A small image classifier, trained from scratch.
Training: adamw at rate 0.00076, batches of 256.
Data: trained on scattered letters and digits in many colours, 97500 training examples, 43.3 epochs.
Rows from block 3 of a small image classifier, named by matrix and row number. Rows with one number within an expert belong to one neuron, the router's apart. Each number is 200 + 20 x the weight over its row's rms, rounded and kept within 0 to 999. All counts start at 0.
Before each expert's rows are labels from the 100 images, of 14848, where the router gives the expert most weight on average: "strongest on" is what is common among them; "patch colour" is the nearest of a few named colours to the mean colour under the peak. Only what is clearly more common there than usual is listed. The data: scattered letters and digits in many colours. In brackets: how many of the 100.
# router: router (model.blocks.3.mlp.router.weight, 16x384), inputs 256-287
# up: expert up (model.blocks.3.mlp.up, 16x192x384), inputs 256-287
# down: expert down (model.blocks.3.mlp.down, 16x384x192, transposed), outputs 256-287

# expert 15
strongest on: black (45)
patch colour: pink (43)
router.15,181,166,219,199,157,192,216,192,188,234,192,182,210,179,222,221,183,238,193,207,142,205,177,195,188,213,206,209,208,191,217,171
up.20,222,250,175,165,215,179,179,217,195,180,197,201,175,184,212,190,193,194,181,223,214,182,199,186,232,201,153,170,189,204,220,214
down.20,194,201,192,213,191,215,180,180,192,220,165,214,196,185,218,228,215,185,229,207,204,224,188,191,161,212,188,184,215,194,156,222
up.21,205,250,225,192,224,198,182,213,227,179,158,223,196,201,148,216,170,209,208,203,213,187,229,188,193,182,195,246,213,186,168,202
down.21,218,191,202,230,198,220,199,164,190,224,180,205,225,204,256,231,209,208,218,230,174,170,231,179,209,184,184,240,236,205,213,225
up.22,176,177,217,195,221,208,192,201,173,211,209,215,184,192,201,215,206,247,166,228,205,204,213,180,193,188,217,232,218,185,203,201
down.22,197,216,213,206,212,187,205,203,192,170,234,240,194,191,162,184,171,161,215,182,228,207,202,211,191,232,217,211,174,181,195,184
up.23,197,190,201,227,216,196,190,213,208,197,158,188,193,192,175,233,198,196,209,212,214,222,198,174,202,187,188,200,251,198,163,225
down.23,203,235,215,222,205,191,204,148,196,169,179,206,212,160,178,204,183,210,207,247,175,185,179,198,220,205,207,250,221,232,190,231
up.24,202,205,218,200,241,165,201,198,228,195,182,209,212,203,231,197,177,208,179,215,244,180,205,189,163,162,192,212,221,204,187,198
down.24,181,201,237,201,180,179,229,176,189,207,223,223,198,187,188,178,186,197,172,222,203,214,192,195,182,197,189,204,230,217,183,207
up.25,176,216,235,199,213,164,201,152,146,219,183,220,193,209,196,202,168,231,206,254,222,192,205,190,211,207,191,200,191,168,218,204
down.25,192,185,189,216,210,209,179,204,195,224,188,191,171,211,198,193,216,193,185,193,226,205,194,227,179,234,224,170,193,203,197,233
up.26,191,186,176,210,208,191,186,211,200,196,188,249,173,213,191,205,208,207,175,167,251,219,192,217,172,169,194,199,181,210,233,222
down.26,231,196,174,202,196,232,205,205,237,232,209,201,189,165,212,233,193,181,205,164,205,210,188,200,215,235,202,208,185,222,206,200
up.27,181,199,191,182,210,186,196,195,164,182,215,232,172,220,236,220,197,213,167,223,216,209,218,171,177,182,200,215,188,185,202,184
down.27,195,207,207,175,207,191,190,179,216,190,222,200,188,180,176,176,175,144,168,181,241,243,181,215,207,227,213,192,183,187,180,197
up.28,202,206,219,177,218,188,195,206,169,186,207,170,221,204,175,203,231,250,150,223,199,235,199,194,161,177,194,176,238,180,207,228
down.28,186,249,238,188,231,192,217,197,194,194,210,235,176,235,201,184,170,207,180,199,220,176,196,194,215,226,199,170,194,167,188,181
up.29,237,182,187,224,196,197,192,179,223,180,184,150,237,162,216,203,194,218,221,181,193,200,191,211,171,185,212,181,204,204,181,211
down.29,181,220,181,181,197,176,185,195,175,171,163,214,182,194,172,211,195,198,188,231,200,198,186,208,244,175,195,188,179,205,219,219
up.30,208,201,169,181,215,187,183,220,207,187,164,221,152,178,182,224,200,202,186,190,217,213,239,182,207,193,186,185,202,186,179,220
down.30,222,209,160,213,214,217,181,169,176,203,156,163,239,192,195,228,212,223,241,222,188,164,204,195,210,214,230,232,224,207,204,227
up.31,219,214,192,210,224,173,212,158,190,193,215,204,238,189,204,176,184,210,192,221,198,177,203,200,212,187,200,186,220,226,244,193
down.31,195,188,194,198,190,170,196,181,200,165,213,181,206,189,216,196,227,199,214,237,200,191,199,208,200,222,200,195,179,204,182,208
up.32,263,172,147,204,216,199,170,196,222,179,178,179,217,196,221,208,243,170,235,171,195,203,200,221,191,220,204,200,206,224,199,224
down.32,169,211,194,178,183,193,173,187,176,205,176,193,224,204,196,193,193,221,206,214,222,190,161,221,230,190,204,213,157,206,175,240
up.33,197,237,196,176,221,202,173,203,168,185,200,220,183,200,198,203,215,209,204,216,213,177,216,206,210,205,208,194,180,237,194,224
down.33,221,233,218,206,215,221,217,186,227,205,224,175,195,213,228,189,221,211,198,183,193,184,184,235,196,187,193,251,225,233,245,228
up.34,187,196,204,211,219,191,193,147,205,187,224,202,217,196,229,181,188,176,251,186,211,198,195,218,205,220,216,215,150,211,210,203
down.34,189,179,171,223,195,214,184,201,211,224,201,188,220,230,227,192,245,215,214,186,232,193,203,211,193,201,195,191,182,217,230,254
up.35,236,172,165,212,217,196,177,238,205,225,150,196,199,206,177,237,221,180,214,190,201,212,196,175,222,204,206,226,213,199,170,212
down.35,186,208,202,207,183,197,179,171,179,161,178,218,199,182,163,190,160,207,177,221,229,197,188,211,188,188,225,214,198,224,177,240
up.36,195,183,173,142,195,208,188,220,162,185,186,209,166,208,224,208,214,177,220,186,200,223,217,214,210,203,193,247,188,218,207,171
down.36,219,209,212,162,220,196,225,175,169,163,218,191,207,194,190,192,230,178,167,210,218,190,209,205,239,188,229,204,179,183,203,189
up.37,189,185,202,226,209,181,212,164,230,225,247,211,223,226,236,194,197,172,251,197,210,190,181,211,220,235,211,202,146,203,183,213
down.37,208,187,178,230,195,217,191,206,192,226,204,207,183,221,221,186,209,195,208,205,225,186,221,205,204,207,164,185,171,199,216,246

# expert 2
strongest on: count: one (98)
patch colour: black (97)
router.2,180,231,210,188,239,183,83,227,208,186,205,228,164,186,203,207,177,211,202,179,182,214,232,199,184,176,232,194,206,211,216,180
up.0,210,191,246,170,182,223,220,209,237,219,224,203,208,226,188,176,221,182,175,201,199,193,218,211,212,209,166,213,211,210,203,202
down.0,206,238,219,213,179,193,219,189,184,167,220,220,219,233,177,190,192,201,187,213,212,216,213,202,229,205,205,185,227,227,187,209
up.1,216,148,187,237,193,197,236,201,214,189,209,200,203,212,209,199,201,212,183,179,204,182,228,196,196,217,206,208,187,185,175,230
down.1,175,181,200,201,184,210,189,184,159,206,212,193,215,217,236,173,202,232,187,210,185,193,221,196,207,243,214,203,222,224,205,201
up.2,219,167,222,226,190,200,215,215,189,231,204,193,202,209,187,193,226,226,198,185,202,193,204,192,175,227,187,166,188,197,189,201
down.2,197,203,222,155,160,200,187,209,156,248,215,191,190,202,204,176,219,222,175,224,160,220,208,231,204,203,200,212,216,240,204,196
up.3,210,198,235,185,177,225,219,199,222,235,250,217,214,237,190,174,203,192,167,210,200,191,211,216,220,203,159,209,201,217,219,209
down.3,208,214,192,209,180,196,229,207,184,185,223,211,223,217,178,174,203,210,183,202,196,221,208,197,233,209,186,201,229,240,201,219
up.4,208,226,203,185,211,234,189,218,201,225,198,202,202,204,203,208,229,172,216,157,186,200,191,212,246,184,211,194,183,210,215,189
down.4,189,164,198,224,207,217,207,215,188,197,211,199,200,199,211,188,197,196,173,211,183,191,208,182,205,205,189,231,208,230,235,188
up.5,206,205,224,167,195,212,237,218,202,217,219,210,213,217,184,184,222,190,179,198,205,194,210,204,215,223,169,216,191,203,201,192
down.5,185,239,216,211,207,206,210,196,188,172,225,226,225,206,177,195,170,185,189,202,224,208,195,190,252,215,199,187,204,185,202,203
up.6,197,231,225,225,173,213,209,179,192,248,212,213,220,214,198,194,197,180,196,194,194,183,204,188,234,198,207,197,186,191,170,190
down.6,205,250,216,197,169,195,206,205,206,209,224,187,224,204,182,173,166,208,191,214,182,210,212,199,241,201,202,201,196,211,190,180
up.7,179,253,204,170,211,192,129,216,188,192,157,210,178,155,202,223,180,187,216,207,194,242,224,197,179,177,202,203,240,209,188,189
down.7,208,193,192,217,210,197,228,188,220,223,167,209,203,193,173,238,188,190,228,195,218,181,200,190,202,181,198,209,154,143,186,183
up.8,179,208,235,182,182,228,208,204,192,210,181,206,227,189,166,211,212,196,214,191,199,236,174,193,202,202,201,228,198,191,181,166
down.8,179,220,211,187,213,203,210,183,222,204,156,200,196,183,179,252,181,156,233,179,218,196,171,193,211,204,221,200,165,119,192,170
up.9,209,212,237,167,166,208,203,197,234,215,207,218,207,208,202,188,207,177,186,204,182,207,209,216,198,178,161,221,210,209,208,204
down.9,193,240,210,182,172,192,216,200,172,188,227,217,218,227,185,172,201,211,179,219,178,227,207,213,215,207,190,197,226,249,202,211
up.10,221,204,206,192,211,193,229,199,181,203,207,147,219,249,188,201,240,226,210,194,193,190,213,202,212,227,205,189,215,204,227,189
down.10,173,231,219,160,178,186,237,217,193,193,209,160,224,224,175,174,194,188,197,203,217,190,203,195,224,203,190,193,214,205,184,197
up.11,223,162,214,212,200,194,216,211,206,203,213,196,200,205,177,193,226,206,186,181,206,191,219,200,180,220,186,180,194,193,183,219
down.11,203,190,229,184,173,207,216,220,172,223,227,188,203,216,210,165,187,204,161,211,175,197,216,203,202,210,199,212,214,226,195,199
up.12,180,234,243,202,198,191,236,192,192,252,210,193,211,228,203,194,218,224,210,191,218,194,173,200,209,212,198,200,188,178,200,203
down.12,177,219,216,174,213,196,211,214,172,232,243,167,204,214,204,161,185,222,176,209,220,195,195,203,217,217,211,174,195,204,210,192
up.13,204,188,237,185,176,221,221,204,223,222,229,212,214,230,190,177,234,194,174,204,199,196,207,217,207,202,153,205,202,203,204,210
down.13,194,229,206,220,192,200,215,189,201,158,232,216,225,218,172,189,189,195,202,209,210,213,212,189,234,197,194,181,226,215,188,203
up.14,230,168,223,206,196,227,209,221,150,245,203,233,222,235,197,195,238,208,208,171,216,174,190,202,196,255,174,165,176,193,193,201
down.14,194,203,205,209,200,211,204,218,171,230,249,187,213,229,217,160,201,216,161,203,181,199,216,228,192,215,204,211,217,239,222,212
up.15,217,146,205,222,208,190,231,198,212,199,211,205,199,211,194,195,204,199,185,180,201,190,215,194,192,213,196,206,182,181,179,226
down.15,184,193,213,191,180,204,195,198,163,216,211,190,218,210,218,178,193,226,185,206,179,198,219,188,201,229,208,205,229,227,197,197
up.16,218,199,238,179,181,223,209,201,218,231,228,226,211,221,195,180,200,189,175,215,200,193,208,204,212,202,167,210,205,210,207,199
down.16,211,218,205,206,176,194,211,200,198,173,238,204,214,227,167,177,180,188,176,217,215,212,204,173,234,206,203,198,222,214,192,210
up.17,197,216,197,203,153,188,217,186,174,184,204,221,186,215,189,192,170,240,196,233,221,156,161,197,209,211,186,186,197,219,222,207
down.17,205,187,179,211,183,185,187,190,173,150,209,175,187,201,169,208,177,220,186,227,177,192,183,177,220,205,227,187,230,223,184,217

# expert 1
strongest on: count: one (87)
patch colour: black (64)
router.1,201,213,176,209,207,183,221,180,222,151,161,224,226,198,194,227,191,191,193,204,202,187,196,180,211,199,178,182,191,199,186,221
up.0,181,202,175,221,224,190,187,224,179,223,221,184,178,226,206,173,195,210,173,200,203,207,223,219,169,184,205,175,212,208,233,186
down.0,166,182,174,215,198,177,227,192,208,199,201,183,198,195,196,215,206,157,207,189,235,208,226,160,207,201,194,204,221,196,193,208
up.1,200,229,205,196,204,234,190,185,213,213,189,199,233,181,214,200,206,191,181,194,196,217,227,215,204,182,207,199,236,199,218,195
down.1,183,207,227,188,197,211,215,178,225,178,174,240,201,182,161,207,179,190,213,209,177,200,191,235,202,211,157,236,230,206,182,182
up.2,170,217,205,215,200,179,190,200,169,260,218,210,189,225,190,179,199,201,190,210,204,216,217,213,175,188,236,182,247,212,212,228
down.2,189,181,182,223,176,185,203,213,205,195,186,173,196,187,208,214,214,206,192,195,198,216,186,170,229,178,201,198,208,205,223,188
up.3,172,195,194,193,239,192,179,224,188,203,248,178,231,199,183,188,220,226,189,169,183,216,218,254,159,197,209,205,205,219,237,187
down.3,201,192,194,194,215,184,182,167,200,184,198,153,215,186,226,225,208,211,208,213,171,191,214,192,170,178,186,200,241,197,227,191
up.4,203,167,183,189,226,180,201,183,191,165,211,195,203,194,212,201,208,194,202,195,223,192,182,186,195,234,201,202,205,158,179,227
down.4,219,188,197,215,203,205,188,210,208,178,203,183,212,207,205,221,202,224,187,219,158,171,250,177,162,176,194,194,192,198,199,185
up.5,167,214,220,195,191,204,179,215,162,248,181,215,214,237,203,187,224,168,182,204,206,173,200,211,199,200,204,189,217,195,232,215
down.5,190,193,190,179,175,227,197,206,197,213,175,220,175,227,225,210,217,219,189,212,173,222,183,161,202,222,208,189,194,208,191,235
up.6,204,218,200,189,220,211,176,198,195,220,230,188,179,196,200,187,175,197,164,188,192,196,243,244,200,171,222,216,206,226,209,183
down.6,174,184,182,206,199,178,197,183,198,183,227,174,201,162,205,220,192,188,225,192,192,220,179,172,207,179,209,186,197,170,222,207
up.7,212,216,211,228,194,208,193,185,185,255,192,204,229,166,211,205,205,208,201,197,206,195,224,218,205,195,184,185,205,212,197,195
down.7,212,209,224,183,193,224,189,201,226,140,175,213,210,178,161,208,174,198,194,218,165,218,181,196,217,206,179,210,219,194,179,194
up.8,202,207,222,150,243,188,215,208,205,202,238,158,209,180,176,180,198,211,162,187,206,204,220,211,205,197,210,222,182,219,259,155
down.8,232,182,191,218,209,199,232,199,229,182,216,201,179,180,205,189,203,186,204,151,209,232,184,172,232,214,206,192,203,200,199,178
up.9,212,219,187,164,219,234,198,243,221,217,193,201,206,199,186,198,204,198,197,177,209,208,268,221,181,179,206,220,237,238,214,186
down.9,182,202,242,225,164,208,254,175,201,221,210,244,226,179,187,193,185,152,244,182,211,229,193,230,211,215,173,222,187,203,197,204
up.10,217,213,193,175,214,243,162,183,174,212,183,209,188,209,185,203,211,191,199,157,206,193,223,201,211,241,221,203,204,181,197,179
down.10,161,208,188,183,196,199,201,203,179,203,187,211,217,176,195,207,200,181,205,205,208,229,206,198,178,209,209,194,236,203,146,235
up.11,192,173,167,225,210,201,187,196,217,199,215,194,206,190,199,198,179,183,191,203,199,223,209,196,150,190,191,185,229,219,206,203
down.11,200,198,189,227,198,184,193,185,204,218,233,175,182,151,196,196,215,205,192,176,207,247,227,198,204,224,191,210,189,226,226,192
up.12,182,220,196,162,217,206,218,219,193,185,228,187,188,201,219,196,179,176,205,169,222,192,188,182,216,233,209,202,221,166,170,198
down.12,193,192,177,214,185,192,241,195,216,171,181,174,209,209,189,195,179,202,179,180,217,188,218,174,159,191,218,217,242,218,189,196
up.13,168,207,257,181,202,211,198,185,162,225,198,213,207,194,180,202,203,201,202,191,202,223,244,200,193,232,251,207,235,182,176,179
down.13,166,177,190,218,206,191,235,192,217,194,181,210,216,186,165,229,174,197,222,196,208,232,191,182,183,175,192,230,228,191,183,187
up.14,199,185,184,222,228,182,188,173,206,169,198,170,240,182,184,173,201,197,162,173,157,181,192,220,181,204,220,202,216,199,199,212
down.14,206,222,172,194,238,200,179,202,215,182,229,193,183,161,192,216,208,191,183,203,204,210,185,176,196,197,212,201,224,168,209,188
up.15,208,224,197,183,206,233,176,208,197,206,176,191,211,183,184,198,197,195,175,176,178,219,224,214,185,200,204,200,236,210,202,191
down.15,180,210,225,180,184,203,207,180,181,206,164,224,226,192,177,207,194,200,233,202,201,206,202,232,208,212,194,215,220,191,183,202
up.16,196,179,184,236,206,175,158,216,174,239,226,212,184,243,203,184,222,213,169,233,196,232,210,195,174,211,218,206,199,240,214,184
down.16,175,189,199,227,212,174,194,199,196,218,197,198,227,188,231,212,221,171,225,183,206,234,224,191,216,210,180,188,197,215,193,198
up.17,189,222,238,208,188,231,203,200,220,227,221,180,189,201,197,167,212,195,175,229,190,226,206,213,210,188,230,181,186,218,247,157
down.17,209,218,217,176,215,211,186,188,200,168,197,223,192,188,187,201,187,206,206,218,176,210,190,196,248,196,157,238,177,207,212,171

# expert 14
strongest on: count: one (70); white (50)
patch colour: brown (33)
router.14,205,204,199,214,205,187,212,187,222,160,171,199,215,208,163,209,192,200,199,206,190,188,191,203,203,184,176,199,208,207,174,204
up.0,185,223,201,171,150,227,210,194,190,212,213,216,187,208,202,189,190,182,195,231,229,184,217,210,188,188,174,212,155,177,209,218
down.0,196,187,202,204,236,186,186,205,166,211,168,224,188,182,199,235,190,210,210,209,195,230,177,174,177,190,211,191,253,211,192,160
up.1,172,224,211,193,193,170,174,210,205,225,183,210,203,163,197,197,192,179,212,214,214,189,176,229,183,198,190,181,217,148,180,213
down.1,189,202,226,197,195,182,225,195,211,202,183,183,203,191,222,210,181,191,181,222,193,185,204,192,181,158,157,181,240,200,206,172
up.2,187,217,219,185,166,206,173,206,198,225,198,230,193,173,195,204,199,227,176,221,182,203,197,189,210,184,218,212,222,198,210,209
down.2,262,180,181,207,182,217,195,190,206,186,240,198,197,205,179,206,221,229,208,214,171,191,204,225,196,176,178,224,187,197,222,163
up.3,216,208,220,178,182,205,181,199,212,212,225,215,154,182,183,178,195,202,175,192,206,235,221,198,185,204,210,208,214,218,186,190
down.3,201,177,215,207,191,214,204,209,220,214,215,196,184,179,184,206,196,236,209,181,231,222,187,209,179,171,197,241,188,206,229,177
up.4,179,192,217,197,223,189,161,194,197,210,255,174,175,180,249,171,204,203,197,219,192,187,227,213,191,178,214,203,182,174,239,229
down.4,243,191,196,179,202,212,186,210,172,180,211,199,169,211,164,231,208,193,217,225,186,209,218,155,167,168,205,207,224,203,230,179
up.5,226,213,219,189,214,189,192,175,182,224,214,176,177,196,207,178,212,201,203,183,214,196,178,202,204,255,197,200,191,198,226,229
down.5,218,179,187,207,173,249,187,220,183,216,191,207,175,189,201,207,229,192,205,173,176,231,236,192,174,189,205,215,208,235,247,157
up.6,190,218,211,180,200,190,192,181,215,211,196,193,185,184,180,206,195,188,215,196,229,249,194,210,223,209,217,186,211,203,193,210
down.6,214,172,213,231,202,181,213,188,210,205,186,202,227,178,234,208,188,200,244,179,196,197,185,248,178,207,164,210,190,193,206,183
up.7,199,247,192,180,194,213,170,195,203,185,221,173,209,179,192,198,230,237,205,199,191,206,207,218,247,225,225,209,211,222,203,216
down.7,208,188,189,175,197,224,202,215,152,206,196,208,175,233,162,212,182,199,188,215,182,204,224,166,163,191,200,196,226,205,212,165
up.8,218,204,206,178,223,190,221,208,182,198,205,197,206,192,196,213,187,208,193,211,210,190,226,180,221,206,224,189,205,179,209,170
down.8,215,208,170,228,225,211,195,186,218,191,206,232,214,203,209,183,196,180,221,167,204,192,190,196,208,206,208,220,219,209,183,203
up.9,219,164,176,201,186,211,182,212,211,220,219,229,179,244,188,177,200,206,164,191,223,199,193,226,156,204,219,172,204,210,218,224
down.9,184,178,205,176,189,214,215,209,185,178,198,200,194,205,188,207,183,235,190,166,243,218,194,187,181,177,207,191,197,175,181,187
up.10,210,221,217,189,186,169,192,220,188,193,208,159,169,159,175,205,190,201,170,236,196,218,172,206,229,191,189,217,207,189,205,205
down.10,205,169,206,237,180,221,175,199,205,194,218,208,191,197,172,210,176,178,206,234,185,189,187,190,202,160,202,198,205,203,218,192
up.11,234,217,179,143,217,184,213,181,200,218,213,187,210,212,209,168,212,164,197,215,229,172,188,230,173,166,193,176,178,171,193,237
down.11,205,164,198,216,208,208,168,219,197,211,179,236,195,202,174,223,203,183,200,200,157,227,206,160,219,216,202,202,232,232,205,223
up.12,185,231,206,202,208,192,162,187,191,218,240,182,177,178,217,170,206,202,197,213,185,185,200,226,239,232,212,209,181,203,229,199
down.12,224,192,196,192,209,195,178,210,171,207,197,210,163,183,176,235,177,208,205,227,195,222,201,159,160,184,180,191,233,200,218,183
up.13,179,220,217,182,233,170,156,172,213,200,205,179,206,178,211,201,192,196,204,211,173,187,234,210,196,162,193,213,211,227,207,199
down.13,180,222,221,191,173,210,226,176,204,171,186,166,228,181,180,202,211,196,212,219,217,236,184,192,188,181,223,227,194,209,174,194
up.14,164,185,201,202,184,218,195,208,208,189,234,187,211,190,212,188,200,183,219,177,213,193,227,222,185,175,225,192,196,189,216,205
down.14,224,153,183,214,216,188,179,250,203,220,183,223,157,209,214,223,187,178,191,213,208,209,212,153,174,201,201,200,215,221,212,169
up.15,218,201,163,132,210,240,187,200,194,189,188,207,198,198,236,206,221,203,195,166,210,183,244,194,178,215,193,183,215,192,217,202
down.15,197,231,201,198,203,203,205,227,203,216,208,211,190,190,177,181,176,168,210,186,206,254,195,182,193,172,198,152,209,169,205,181
up.16,176,193,200,197,188,233,197,184,223,190,220,175,214,205,222,185,213,179,209,197,233,179,234,230,195,190,238,205,190,204,207,210
down.16,182,190,178,206,211,172,198,234,187,220,200,221,168,182,187,217,187,192,200,199,178,229,180,161,182,202,190,199,225,217,218,176
up.17,200,242,205,178,190,208,187,177,177,191,206,171,181,183,206,179,232,218,180,217,187,222,192,218,219,237,228,190,211,218,227,213
down.17,194,175,196,213,186,200,167,227,203,225,182,214,174,207,188,230,190,166,217,197,171,239,219,187,141,179,198,207,215,224,230,165

# expert 0
strongest on: count: six (80); red (76); teal (67); green (65)
patch colour: brown (34)
router.0,206,194,190,201,191,221,207,182,196,177,243,204,196,240,207,196,200,216,196,199,198,184,233,189,226,211,243,199,177,182,226,216
up.20,222,189,204,198,204,205,170,196,215,206,186,211,219,184,186,184,189,193,119,172,193,204,171,180,184,203,180,199,224,187,193,177
down.20,200,179,192,205,197,198,204,185,181,205,201,181,221,184,190,197,205,210,183,195,201,216,222,203,244,207,213,207,155,201,218,159
up.21,194,213,207,224,192,227,181,180,214,243,187,225,199,192,228,171,194,177,171,197,194,202,188,209,194,213,219,228,214,217,234,186
down.21,203,224,182,233,197,215,201,182,216,205,197,203,204,193,217,218,168,251,246,167,212,217,181,182,223,239,208,201,193,214,220,195
up.22,214,216,218,174,223,205,181,192,180,211,191,193,205,174,218,200,207,191,152,187,206,208,206,205,211,218,180,194,240,184,225,178
down.22,192,189,187,231,181,228,212,194,194,202,209,179,221,215,197,208,198,203,221,178,193,230,184,172,209,208,222,203,208,198,189,207
up.23,218,205,222,220,232,189,179,188,212,192,183,188,195,204,213,196,174,191,196,197,199,185,209,211,173,218,194,195,223,198,167,215
down.23,200,202,222,220,225,192,184,166,187,191,179,152,237,193,178,215,236,190,213,184,220,175,205,217,197,198,229,189,226,177,191,237
up.24,227,175,186,212,178,191,180,183,216,193,180,196,185,190,214,189,246,183,212,190,152,210,188,215,189,179,192,226,224,215,206,189
down.24,250,226,188,231,200,189,202,189,200,182,183,179,232,186,223,196,190,224,214,189,172,152,183,201,202,183,198,228,195,238,219,176
up.25,221,202,199,204,225,219,194,165,225,172,222,152,233,190,222,188,183,205,222,220,223,160,221,199,203,215,198,172,192,192,176,184
down.25,182,199,178,220,193,189,210,210,225,202,190,215,189,186,184,207,167,229,216,202,206,230,156,177,171,186,198,219,213,196,184,163
up.26,149,231,226,194,229,191,180,195,170,244,189,198,175,208,224,180,187,190,162,239,226,200,224,205,182,185,171,155,205,185,194,187
down.26,202,182,212,222,187,208,195,190,200,199,167,213,221,210,210,239,225,187,203,202,177,183,210,186,177,204,200,224,234,218,169,221
up.27,223,187,206,167,198,222,159,196,178,179,175,205,222,202,191,210,235,202,230,208,167,215,180,195,191,202,207,211,197,205,215,191
down.27,219,180,185,194,207,193,215,191,212,142,165,201,191,216,195,217,185,189,210,209,207,222,187,164,185,183,202,230,184,209,192,184
up.28,194,190,205,193,210,210,183,197,190,233,202,185,207,177,209,191,202,184,142,185,208,207,217,193,178,208,221,209,214,209,222,170
down.28,184,187,185,219,169,203,192,225,212,188,205,209,211,194,205,197,192,213,192,186,192,210,215,203,227,210,222,217,202,215,212,194
up.29,151,215,206,244,204,207,185,178,215,179,209,170,189,196,195,195,172,194,222,203,193,207,219,193,178,203,221,195,191,185,179,205
down.29,198,199,177,223,208,195,210,180,192,162,200,207,218,197,187,220,176,184,193,220,221,204,191,130,189,203,187,205,195,179,171,178
up.30,230,190,199,185,214,186,156,174,197,172,183,209,201,178,243,182,211,210,178,209,177,183,208,194,215,190,174,197,209,198,205,179
down.30,191,204,161,209,172,207,197,209,216,186,187,212,226,200,179,185,198,217,197,182,185,200,195,218,172,191,219,196,193,230,191,206
up.31,189,216,226,222,222,218,175,181,207,225,198,245,208,184,187,216,151,206,219,213,195,194,214,200,212,262,225,201,190,196,180,189
down.31,212,167,181,232,219,203,218,193,201,156,201,189,239,204,212,208,191,195,225,196,204,184,225,173,159,206,194,209,185,186,191,194
up.32,207,152,192,209,197,206,179,209,198,199,165,189,176,200,172,218,213,205,185,204,170,221,214,205,168,198,230,218,194,227,234,185
down.32,218,199,197,230,188,193,186,187,202,169,181,202,218,184,213,199,228,205,172,224,154,190,209,188,185,207,214,209,239,233,187,188
up.33,225,182,173,202,216,198,195,233,205,195,185,232,196,202,196,189,179,197,208,199,175,216,197,202,174,203,199,239,187,217,225,162
down.33,192,182,189,200,207,200,209,195,218,180,181,191,213,220,170,206,195,190,208,209,172,209,207,183,156,231,193,196,203,226,178,192
up.34,179,200,194,210,222,199,172,213,191,201,182,193,209,195,179,199,195,188,167,187,220,195,192,215,205,218,196,156,233,203,160,241
down.34,182,174,164,240,226,227,200,167,229,184,193,174,239,178,196,202,184,211,205,193,231,184,216,205,205,196,236,212,191,180,198,206
up.35,201,203,217,219,238,177,181,221,179,227,177,192,226,190,163,214,234,216,185,228,209,175,175,193,200,163,186,175,194,180,168,205
down.35,242,168,178,190,220,205,216,202,192,200,211,212,188,190,209,207,183,187,203,135,198,230,233,184,190,209,214,196,210,235,205,169
up.36,172,171,198,177,214,205,214,209,184,189,194,206,209,186,201,196,211,214,177,168,217,211,207,199,181,161,202,212,214,169,203,154
down.36,172,189,211,168,220,215,218,200,186,234,204,255,223,208,200,204,181,193,177,198,215,199,206,216,173,199,184,175,199,203,165,145
up.37,176,229,218,204,207,168,172,173,185,217,201,201,209,180,209,205,176,217,231,212,223,178,205,202,188,184,162,182,217,176,195,198
down.37,179,163,194,219,202,215,194,187,214,184,195,180,221,193,176,197,201,200,188,203,203,222,205,173,170,208,232,199,217,197,167,205